A small segmentation model, trained from scratch.
Model: 4.21M parameters, norm groupnorm, widths [48, 96, 144, 192].
Training: soap at rate 0.0016, held-out accuracy 100%.
Data: trained on analogue clock faces, 195000 training examples, 35.4 epochs.
Rows from block 9, named by matrix and row number. Each number is 128 + 24 x the weight over its row's rms, rounded and kept within 0 to 255. All counts start at 0. Numbers have three digits each. After the name is the row's rms in percent of the matrix's.
# conv: 3x3 conv (model.decb.0.1.conv.weight, 144x144x3x3), inputs 40-47, a 3x3 kernel for each
conv.0 104:081143116116100142109123115131118148158113139119099125136144149121183119166120163136104124123137145112113155187139110149087093125143097107167142099127121134138130135126143118112153130105120071121155076158080110137123
conv.1 104:135163107104131091141114085132095098128114131143158175109123119155102121090154148144110112076125147119143098085113159149150099108154094134142160118150093082122156111126144126147149095139112123134109159118170117108100
conv.2 103:101095103078136158137105132153126121124169110095116136130120090152133171110161131128116135144128152095106118143118147091132129117138125145121111082123099138121127113077147173093097130130097125099133099162191103098100
conv.3 099:140139138127134120128155109115154128175102137147154153169171071129091157192108103128109121137116138121061119108144149095119145147170125127134177141132077161111123111083140146150115120129108136137081150115131127152127
conv.4 090:119159138113113137139125130141164147114115134118077133114102110127158122149164165147143151096144159130136153135122122102134115178142118120112114097096124127131172116121084164155145112149128173101120151109108128132155
conv.5 096:140063143086116135188108127122130129150105141113159132165134136131114098087118149121117112132075121136133132110121148148115142115125157099111102172140106065150158135161128093116105174122089144168133068160119114161077
conv.6 101:160113117079091105130133117116154101117140129133129132147089116109149177173118104148189154121113092091125112124147127127121088146129149135145135117133163140161142111127074117125110142126154088160131131130080102111155
conv.7 098:083118113129145140118113122109117139069150125146171124175149106088155170121183125142169121129145123142138140104084110109130116156089097121091132137136158118104157129088089091171143083137165100091081135120117107090089
conv.8 099:098120134148102095152090100121114105103138152145153126111108157168158105156087137070106104140098125143108112123141083159106135132154158189139139144147093145109113107124171131148163155159113082113169148160126172123140
conv.9 103:126112096155162133162109096110080141100129092138092182135136127098131124083092127059157096144125139126147058126118130134117091127144108095122090128173109148192160141148084129104114117135107103117091133052141105088105
conv.10 100:121147129145149145134108092109133147131143128157098146115093158113113148090142109097116102094120127123150077130106105121149090170145130091128108112136164170117109101096118136118103120126170129110112172139089130139122
conv.11 091:156135111114123126090139120117104162144139133141117142126134112123141153125108107125122127136147106100143136102165105135191127192136143093087083125177093130112185100114123144159134158138131127137092145136133102128112
conv.12 103:113125116110106139113134117145147114122121144127155112157128123142140186160139091103136116108102136117101155087080090094128152110123153119158132071123170150166141169095105132076164144081112115139116116119182119107121
conv.13 100:141101100109080115120134129146129114163067096098131129132115128097143150146173141102093114113134124113086123139152123048143124119132164129127109112186103164099145104119119152176142102161114134128147153115117124141100
conv.14 100:115157096123113127085119131134126091099113095154109156093155135177160128156123127119082131113104090172138104128119122132098128065094091137118167184116117155145141137176130143122127092162129079136118071108123098148126
conv.15 103:160100109144127134124153081117186166121160159102122146147128123171109138160160088101100122143146123145131133141127124133092103175125096121134178141148145138098125129118124134104116133089103099114109148099124104107114
conv.16 101:136112135128133121111152125118153122165111161087151096139127126122112145143119145120163114146117132155093127116107128105180145160162129155119102089166164132129089126114111134133160108149132141113135088097162111152120
conv.17 094:135138120138131148133132125097145114138112124148095098132136163082138153152157213143133127142137171157105129141097133119165113097140110116170151149138135141142139116136132116098106137129120148120112098125128153087104
conv.18 097:167107126100119124138135117111112134121143110101171127114142153093079126066162103147135124148146126116122169114074110124108139106155142133157101134146127117152125107111136097079147116124129153102132113134069142144098
conv.19 095:113148119139119145117094113166168152137099129114113144133125145102099159110093138125115125119119095092106111137150106145157123161147183147149105126165146145167165129136106136124130159106162128155135138173150082123130
conv.20 105:104119132150129107123101147139170108093133140153085103116114122118121165107087130111098111136124100116108132137145121132130159121119118113121093162110103093106156115126142116150141146151103118080124091141146111116099
conv.21 104:161094135119120130119165122150118139115117091135108117135146115097138132151142116132108129172145101103108105094146076140130090126155154132113137120149100112141097167154123118129116150135162155099102153114110121093029
conv.22 097:151139140158104174107122118100131144140116059155147143108122114136150118107125118132167189144138119106116106127123154136116111141106198124124157141093155114096162111125118099097134145138115146128152138124147120128082
conv.23 104:120129125120129141148130126139163126174150099118120128086122102108134139147139124090135099095109143140114102134110138131119116176100151107134089139129127144144165107093131122159091148087095108089156135136149112185142
conv.24 102:107125118123102149153142133101091160153152153107121104145122098111064154152164122124132121116130112128098152138115126121113151109106142091160095157166101144113139118151138087157133112148170112129142116135128121153106
conv.25 104:108102087130161102142115099124068185130168100116102124086152097104129088142114162135145136107130101101091092104119115170158111109084097116123135094117164124143111143153096166073106146158085127135149132170150089141207
conv.26 097:145123159117130139118091100145094160156117084183113143123119138158173117115094125124097125118131141125107102126163142139113143149161168124122162157126145138150103137095098131160115119128155119102139140159111145128068
conv.27 097:112141130121123103121140110129109123156130080108131103116092135144113123140094103147119178136117136139081094144154125136123135108127161123122096122133118137157122103132171105119120121114167109141125127166137111087143
conv.28 103:140135120107104139139121105199121126172061127148125132158114173115152079120160112117164144108127126115143123158110123127156145116127124164130098115119154120104154127093153115120076154143151147118111161149137150161135
conv.29 102:181105116144094130123140137142113187092175181129140142169090092164082147126141118089092118143151118133175137115138167112098154115131144141172125102097137177121121138112115142122150121126127109169091176167135141107136
conv.30 104:109121128069134142171134113097147154101127161118137169137143142157149118139101163146189118122113100164100126126107155123139137123131118150129127127136092130113158091113144144083101137105144119138116154115149135134114
conv.31 100:122141151147120152123159155183103098109090161121141152119133164170165112145097124123114128111135141157132142149088095156136167128107151114141133102078127161132121129137125144104138134145134133145144145120153114166134
conv.32 102:105147151124153133150106112135132097162127129114124149093132096093136151129123118099137137120148127156113109136151132150162148164131141156129119111143136132162129111135109118154130162115171113109140006104135073140161
conv.33 101:098095132113141106130110087150130125069122143115119085106143121127092161127140113127141110106137106105077166105091137178139113122125084091122154123141133164155133111134127149163142097132097129148107169137134150082112
conv.34 103:162131137132165129112137107163105126141158099153179087118087163136127132125142147143145134126153091129131113156115167102093148153128158089129091128117106155152130120095123095136142162137108114107131148137125114178117
conv.35 103:167136108162115106164123112115136068120042121116115162116140164139132123118155093131107101137127177129136107117150159093179096138151123144113113138127152136138159128133129086130135130138121151147129095096133177147140
conv.36 100:171156143130152081115133090149129126118157146101112112107117130132131117164099122087129145137138088124140132117111128123122106092170108117138125119120161142116129137144111139100172148127115164127167119125119129131155
conv.37 101:155161118141131144126160076124126125125082147124092114129108138106157110094114176166122124140124144125143117149111100135205095096075101165168109134144117160128088181090084119123094123111109149147109138125145141125146
conv.38 100:180110129140119135154139144121119144079117147119107135129101126111150052132115094115118141129110066156120143158123141103177083142164136122125099142140093124141152089160138176113123145114109150138144114155083114160132
conv.39 105:181092086108103141119136146095107109138123133115152126159141154150143129122107162133100172144081161149152147095120176112114113106125112122080161094111102145094115197127141131155116126100127133182126124143134146146126
conv.40 102:112104139124117130141127078100122138134081090138079144086169111134114114109131137167121126128116142136124105162126151140089139138096140145107165109140117145128124133048108128128113144115116104066146135133115147098145
conv.41 094:132148139162127131175100119104089153151122129140138128096109133123178124090169149106143110156132138153099142118145106196167151159155142099117112126109122130150149120150115122139106127156169104100084165093127169171095
conv.42 103:160131124109130130105093120122060163123146091106140082150083151157103145114132088118101158087137159120155123139145122123145139108130099134132143149136091096123166138147119136110151105149141157135138132107178124118127
conv.43 097:115135153113131158136090132147148141138103118123149145091111107155105131126132182132124108134137112163073144100144123126149138115101114111162138142138098141153158095124140110142083130104097161139141125104109177084121
conv.44 097:117158112116133132100131097131139191109117142138115103122101107092133145118136080153125103108138119116121139102113119167173127122167161127128122090134158121101134110157117133133143082093107126126122054102134060107147
conv.45 102:138127124126108100148130152132114146134128119093095143140124133160125102120124103092163102106106121150104109142121139155068118124136152153151146103143138086151142121132113127131099101116111109136110131131161126141154
conv.46 094:122104116148131114151143122112179165171166150105135096147102139114126106135165192130097126123145120141124094121135090134119144114102131176124077111131138112145124088123136171117075123113167125140105143147078131141153
conv.47 099:148130154132152157148092094131181119167117108085132097136096106162166130083167138127135105104135116123112165067148107100131122145094130130080107159133140137110134149142091107055133099083114143110132165181131089109088
conv.48 102:133117127121116115140144136112118123137083139139085155152154142095124141084129115076169132140157139133099115135095140176146191113117122161172126123139162088097128131145164132090094124105125152136152129112135127092123
conv.49 104:131152071180111130195152159120126160133115135135112089158128106154141138123120205132088161119124093122128091125117107115095120161146143122089091154122149157128129106093110148125097142144151182149108082128107112165146
conv.50 101:151135127108154146122115117112111121124110140121110149083168134184083147118138133114083124092127125127110115095189120082154138147090171119149148150104140136114180116108141138125118146136110114129095100152129144151162
conv.51 104:109131134110126125123099108132128153139105107130131129107132143128123131088142174126070147153125133094131138117111093074160079131104158138140170150123119173132143100085097130135150133126152099113089115125095087088133
conv.52 102:123113139116089096136127115127132134107129121155132117114123102142118182097101116109102089111105129120092131177125103113131155120114108098136140120168120121138103139138137108147115139139150146112138128142124134119131
conv.53 101:105125127125125125153082136084140140113100118102101151081117099132143144157111107139133166139111124133138151125146110137135146151126113152140111124146104124070102138149093148108118123092106148087129136143133150145130
conv.54 102:136150145138125121104126109150145116120098157116129134151083148115144155169110140133107145093128102118080198127147111120155116117116136121123110135124129122116123151151124125155139130128135118147125079154121120103124
conv.55 102:080131137114139114116070147107139096145131154096103124157122132123150118103191130112106116110121113109136130140138108145125076110120134108131145129141119161117134151159178151131097121123080125111136130123143043140141
conv.56 098:123115122127116130112121122081095123118147139122139165107138115137148096156103147114124129113146128126073117117121088099118137109134142110092132098145120093141152161150072079149130122090148083162133111145127169104117
conv.57 100:170102128148133126131116126099140159127106121118123132141105128154126138102144135126109158140129133133144134108108142116104067157153141121134137144173176108134084127111154171142118139125142137154147122156091152109096
conv.58 102:172082107145124113083107173117131141136118173154130116120144105126111091139132161120138101133145145124134136161144117110130097137108113127138123106127150104170126132182138154094147141149134142103151123171113176090172
conv.59 097:110110149121115130190127111116163147111102103108163112094109084118132147072176154104109155117147112103138119106140075115114071107131101138131137137129110178105107160110095126130135131106089169140147137134085188142138
conv.60 099:144154107103129130167129137162116117135117110138151140114185135128135111155120153156098081120130115133126122131057122175104122131136129118148142076119131107084146107137095177143169117125089102145120099122121101136102
conv.61 100:123133160139155141120115138121092127120128146151116121091127166134138154117118101097161138112138138146101157121087129057168188166120172135175115049137120147186144109145097136135120149114129117181110099113099131129086
conv.62 097:117121118141151103130121103147146078116152161106137107108110104150111133148164069138141158108166139152120112141129127099138138124134177168116089114114118121117059133125128119131131159175131131150169147184128116112155
conv.63 098:093123123129149068165127141107117116125100147105142109168163125136118135150089129120145072116114106133158126129138174120111123109140065129146149129143140134114115167109143170124139126123135095162153069103157064178136
conv.64 098:103114114121179124111120149105137138102141149112131094155164145151114080157133118082103120104118125107153113090141087141121115122138162145119103187117134115134153141142113118175106135143085135137139177109175106118107
conv.65 098:172134062134119109109141162129149164155113157157090090142146127089137164139130066153156128110096146133113130160104109168125165099136155103145126132154155123139133142132119136124090139159127083132154110133135155163139
conv.66 098:129128121121133148134141152099111137134155129151113113131162126134116102100141131106108138153117147129133133133162140146162186140124097105123096112138136093101095120108174156148148115082126083134145101172139127093114
conv.67 102:137141149128134168135157112149134103121135123109167148126116080114149086100107119139100167127154136102145082110122125127131161122095131113127175131166152122160115142119106144111154177153142138121118136174132118089074
conv.68 098:126142158114104122113143142149105109118169154131109123127128156122161136117098103140137126143130156117150105090127159105159113130165131116140120158125126118129122181093150127108158104130109128112104219121140130119135
conv.69 103:126118133116125149151159105093092154150078163143146159148087126138145093091161108152146128143114134117132153097079150102187129094146114128115151147129139124128133103123120082134112143128165113113141098139097077160135
conv.70 099:115098119139124146132104144160110089091131112109115108155116109092099118107123141175140129094141140119126119110122167171177153120163137133132067148077134145131131101133136098069124090115183117151086158162105101128082
conv.71 099:128123122116145118146127105125122142156115129127117129123151138094152094098121149138161111127128140128127122146149116149111138177125118112102155157100108100080143151126132142101174153145127098167126163115107169098133
conv.72 102:117112178127134099156147143116168137131162213145173102120067139150113170122145106117111133099101149069110155139139109146117113130108176172102108125143089133123067156166133116121150124120150171136120193145114152147084
conv.73 101:105106109127135092137115126117143148120177123113113105121102126142157144159108090145165125123124121147137143123075158128138104125146120103148122156133123096166135113143129133139135135172124177148125114133129122165118
conv.74 097:135132137140142136132146125158069167102145100166147121171143145155091137118111119129144138145129141126129147106160118136151157140179136152146162152137118099133171138150171134161094123136109179108157063143133101132152
conv.75 098:111121113097131135152140132115171148131140136109096092121139117123142125132114137148129126101144120127091162129153085125122162115132144114135110127097119116144141127139175153111138138156154128115155098105121053156119
conv.76 098:090072152100125129113127122112152101095106118182114123128108141100138163159147181128097125178116120129158105193130118074151165121120135107162113134172134123174148139121104124130157163133089165138140100066114063079142
conv.77 102:106128147161135134101119139149095103128155123132119132177133173108144157132106106173155146123144104134117111132113056167184138106127143093123083103098120134160117155121128164100100126153169124108094143134128152138159
conv.78 101:108128118108136095126130105145146123109122115135104148156172153155149145117131123116109133088111120131073101157162161124166130132135097132144150141168148068101154090106152119082136090140131162145096036171166114124116
conv.79 097:130186170115133137115133084132166131132133138137130148159120142151142152081123112120116134116124081147108111102118096137096132075166155151129127098125139131176093134103136162110099115143163158145114147125070140131138
conv.80 104:096112110120131119088124114135087136079107152054065123145130108097141130132140027135110116140103119136133121130128115132121122133108139133148123128151141139160151130143104108081138104152129140133118131097175162060144
conv.81 095:138165118109079108157142174132121150159162103122178115096125059147099167132103122144151156154094124116114129175153127155147153122153133170134118143131118138132120139102124144148110147136120072124119086169101123117083
conv.82 102:106092109129124087151158104159108170130074107086102154138131143154128124128124107105115155113134124117152118131119126120119137122137148149129114128134077162168152090149094096133184105122110118149137134100144107131113
conv.83 102:135136130121142160153140144147119131122117142181121127067099094152156116099115157118136150135142178139156145135168137140129098131145114139129127118128096153124105105122130144103100149140130108125148157115114105071110
conv.84 100:138121099140128108125114140149116064116130127126091116127145143094110123174142153101143106159129110148076100138134146127092138088125082146111101121135118093134130157136164145177112103126128112105138172140149152161161
conv.85 101:121092134121126110117118156100157143114093142126072099148121112089127141144138084152113108164122117105123136119154133099141172119136120132111144089115123151106113111137112142120089115153110087102136107148193147138138
conv.86 089:122134128160109136150144089106114134115142141141115147051120145122153091157136129137149158116120138118156116194124120112110090143141140096091095134104156112122128133117125154117121132139135147152117071203115125104139
conv.87 102:148103096143147094135112111096120137145125124123114089104093142130127142121146168151112097142127111123077152128131136153125099126061152111145133111131129092103134098148131157118152151143143123152087121092131069148132
conv.88 096:104146131131153145107131110124132100123151114163074128138165115111110138132125119150140112097131126099133149134114155155148128134150181133116116131135098107115154118126154119140131116143081102129120098154126119151120
conv.89 097:106148123103110136167127102137124121138141164138129151107177129146130091111126121128168109127119113158146137145147125146097122134165093134104134109110141132132155163093074134128143134145090143120087167128116159119089
conv.90 102:080129087121125128127139152117110120117115081088094129130151154065140143139141129116153114127079145124136103131154082143135152111102125089186157149101133150111101112150092152147081104060154127128116087144114116124151
conv.91 101:139107159100109113149145125171106138078143115134124109153129154144118129119121127149124113133146141135116147115121115140101108115122131129148125125127165146121122070140110105156108135148117154095114107088136167136113
conv.92 106:111134097164100115099174162133126178134140148128102116141101144139148143123087141101110116146143128143140110106132107129110102148111177120137122127110116117140158102109111087150140159124131120139089136170149142137129
conv.93 101:147144094100163107104099094109111121155180131111105123083138108111183113142135155123146100090119129122144105112162103121105087082092142129092121143199160111154135088074116162155151170150094118150137144110128121139159
conv.94 103:180111091139124121115114133143128111109108112145089156114136148128090089113082110125102112130112118120094106099157148102085131134139137107143132167145129143116132093114146144119142122157109135104119145118121089137125
conv.95 104:077109160119143137130106118129117137154152076159075133147087118087144119133143133161082183101088112100146123112151073107140147108131127138123097135158125173134146111128106160141149147117147119171118158079132129138154
conv.96 102:094138101152125101167126130144154106108082191132163143156107134133086122126105153124193157106075121076162124170125092093109127145136112127174161096161157162141126121105098112134144173119102166110154123152164141158165
conv.97 104:130162123113115089107124154163140110124138117111114126168123126104127144147111124093114161145127133123151150144118092107149140107163084110101126150101154164165152079112134123079109131160183121120128165125111103141139
conv.98 102:110127103142185141147117139141162091126158117090114124089146166181112122119086129163120140127138127143115105142172136118112112119139143150119162106130129128148135144116145148086158133116148089129171153137138135101161
conv.99 106:133176119110156109104149110127094140151105110130130104091127105126150136145145111176113170136110131160155116124108093173138111141181109164135100112169146148102112132073120109161113146172114128160119188148118080128139
conv.100 101:099129137137126120102180149140130149149147095090093154163124114154139124105103140113113138132126132143145125132108126118132133165103107146145142098084130174156108104124109114135124135119087143124130101140163131162150
conv.101 101:131106142130124097116141169116145096121119098135155133121156118117166077167123143150172155139141092128135141118142103095119148155112084107124121105152119111207124118109153170084138134130098096113118090099110129096115
conv.102 102:107114102130111116115135125129095100102126114132169120081135089115143104131126163131122133089144128122153139135093140093137118163160132116094125151099138122151105147170092138103140100120136154151117134140127080130104
conv.103 100:181150121148153113156116062126127138134172130129140100114112117092115133131127107103145128148137131108087094154158114157094129140113160130132151151145148101106099108134122091166114129106167161148122136161123184123090
conv.104 105:149113120141105134109115124139188125109145121097127091106121123160103083126180148112126136177134136120128122164163127103145153144169155147122161128179130104112143180148157111156093152146120127099100134183140096174124
conv.105 098:164146129125123088076124122110139148119137102179161094158039117121137084135116151138128136098128122139126094174155158161136137156196094105108125098130076154130118157125157102116142147152071128152125139117110184144124
conv.106 100:132123109088128084143109079144151132112127087095148111103120150130162150115122129135105101103164079134124131103115124132130162133130152149125142153136157139123147151129099123113113162126109165102128136179127144125102
conv.107 094:118148136166096119183150151147138162162140153172137106132132133128161144116125132142130128135116145136143150097152081136151111105123146115127139105126150130146126126150138150144133106102170130111116124140126068114150
conv.108 099:141114100131103150088107136179149092137087108106120125135181142089111145153098172127123115127153111120113134124166152100128124093156115118142162150104142092147143131079114119144133162149112140139130118114126132185204
conv.109 100:140138125135130109114116130135077101119125138107104082094136089106140150089118174150082085121121129149170074148114127121112180093121136163139154117114084129140176141156122119124127162116110138119132148142125128169127
conv.110 100:101127108072119113129165109122087190081139117137151145140158117141083117112129149096147099112169146156139164095139143170085084130158151117104083159123137147099166148126169129090148159135113132132103097130120132123157
conv.111 098:114097125126140143170111163143120114128140104092171126079147119159129111127087130076123127119129091191149178083130149146128132127154136107134095148086163114154172105159158073145067158109115134152116152162131094157168
conv.112 099:093136131122136137125085089169083152125090133101149083146137122129122092122117158139119103123118139109184136161145116131112105111127173116104094117131063144181104128089113160163153117162121135077157048106133136126156
conv.113 094:157154112137127146135108142119112156128120128154174143133124110143164136117081121157087156131132147147111178176154124134125162104178167138098120138105138127134123139145113114095145162124133124104141108113109158145105
conv.114 100:159136138128128151102128140113122121108111119148098089127146110166160119123151116120080092159121095129096107113157119114167111133113105106135080103116121103146164118162128109068128130114140111163133132126091145155111
conv.115 103:152126113175121137134142128126167133120140099114116101099143166157098137107131114156111150157146106103131141135122136127147120130127081145138163154132130143106145122096125150058112130178128115156118161155138102135109
conv.116 097:104088113103136135134117130126177126125097147144143122142172118178129094171124203156156172113100117115125119121188158101118139176111083130165114108116105139147132139138108139127181137110163097137135125144134184140117
conv.117 096:161124121143135096137087136140152097121147148093149141108129146153108128104110143096143121110111159119090101117133114158155117172147173112132157182159129139125116108137158142145119137133102118147145097130148086123167
conv.118 100:135104164087151128107138074085152164121092141145123102122126109157103107133098087092121133132147123116127103122135144123113120119107142128135136128126089094101109145084118074163104156150089152169084123148144134126098
conv.119 096:104144131144109137117108122138097147132148117098168138176079104112143146126167131124095112157128133114156112163130177132145143165147159151127119147097122135109139129114105178126102118120100125138112136122123128119119
conv.120 095:157124141139115099110146126185154155134104111148147164147099186137121129103198124131148150141135160135136112141158123130142104079151107156096108129130155123144132112107125122096144141150119124119123103126097118123116
conv.121 104:156119103144197105119123138143135135152144132111157153130145128106158130144137093141114099104131114091145106126127118130128164103124131092088127130115105158128167097065107121152146140110156131104099118118135174131110
conv.122 092:120130117098150120165128147167117132141142132127156154115103147147138156150135133133128128112161140147169147144143172135119129149114125136155112141131162099157149087154127136084144114132119140145104087121108148132121
conv.123 099:163146126139114070141140113120131083156096143135122125139112165138142126138132133158116130122088126145134111112126151090143115121120120069113128117130108150139153053108126139131139166103148138080144074140143137094118
conv.124 098:156126139151131153163118103142123107136129121153125110123165125133183117134119164124112134145158143123132135119122159105154123173131124078158126080139144130109085145131126098108116157136161121136128140139132082147188
conv.125 101:156125113125150157150114085122114146170108109146121137138101099134116134133097162144123093100144150136110105094108135132145114095080160111118120155107119136142100135160163169147175113148124140177145172117120149144116
conv.126 101:139130140114128085106101117162150105113132108112163127114155135124098127102143151122103116107103127121140131130140155129120093118150111136139134112105132116124109145119149125109108066149138129122104117154130114114142
conv.127 097:102155106131103161130127133106092095157121167166070124110135101123144135166121117142125109125109110141160155130149111143124011141093093115092141124118130146165146138099099157125111176117166097162137144147093155104125
conv.128 103:126148124079111136146082143117122131122163133133160139118157160117131151136151142117088119099146154139123100147131140132120169121125123133105142102135104142158160148131178118116088151120130140130141115145106131145180
conv.129 096:139134120162113131135111138123109146144128107115091100130171153077131117167107165163164133146135113117109107143078110095151133134160113167146132109165115126115144156094136126152108123146148125156082153071153166144152
conv.130 101:115096114115131118155070127127142089152127121130122133083155134124122163160106118112134144091102055097150104114111103139170094090101127160163125146111131144088125145136144132117118151118119139107097167104087157139133
conv.131 095:134104105118110137128123131133111114100150133126089093098158156119117120140152111179111145106090145149153127150125150108118101107160143115130184149153098117102103150113114141099183179117131125172165122160142081111119
conv.132 100:123128166109117172152151087154125097128104083156148154117148140109131097109140146099123114100126139156151115104136123133105090087097100146114129140121113120139146142137109160114103103104123079125122141121143112129110
conv.133 102:122149123160125106140173139148092122104069128101142117098123122144118131114136177132159143138131116118136118173124119127139099137115131111138150108159139126107135127142108107129110118114123129130131141116135068076081
conv.134 088:145122176141151116138139142131139152145109164176107176151067140106073157167150146130102138149124110139140181125158125161136108132130084112116165127121111125142139114143138125162138139122089150089137137113130126138077
conv.135 101:119083124112130145164137080124114112124110152121100162136136145136073124056153118119110133078124154144148145103077148104123145153040114165119181125139155163154109102131102133135124157162156107133139138146092157141116
conv.136 103:121105101108095095114137191123112120168174119149128151134119157128147103117106155078120133136145122128094126087148124133128141163133117124128124091158110153135107124108131127127149120089142158073116158090133132157124
conv.137 100:122147103115132123127109151127106098141111141158106130149124165156146112119140107141103166104131149125092119141153090160151119132178092100126104083140114159105149123133086145128128130129116178111139166083139165109143
conv.138 101:159140156145127154134168128126099164134093159172129103172100130142140105089193165121102118108111157176131137138101084105110115131112103147125136128151140137149114143102149142092086118121131111131103125147123140097114
conv.139 103:115163113113134116105080131137130078129130109112118106140152129106123111137162142122128115113093122119128141139102121144096153157093150143135128160110170114152144148143162138127085144119126121170134079131128109133159
conv.140 095:102120132111156125115109103153132101148126123137147147160152165132129071199131135164143123145121115103133124112093126094079107144106128114154117103118115115127132143132125119092129166122113136090139113124105125113128
conv.141 101:105098131081171129119087095163089080204133086140147153131101118130171106097113158128132127138165102147079117146131137130113104116095140087108093153073150112102077119134107133135123143076126088177122132142128152119144
conv.142 103:155179136098128144129158121091093157137068203133141164103138103158183151127093181071121104112125132147156117155121142157139089109109135109109137093159115129096101138148135113119087121077130130130123126144111112176147
conv.143 104:111136111155154078121088136103115152168155120118129108150065142117157142111142143109130141131122137148105123134131133176117151141130166114140146096167094098097149110099148099150152109117080118147117103121107097126154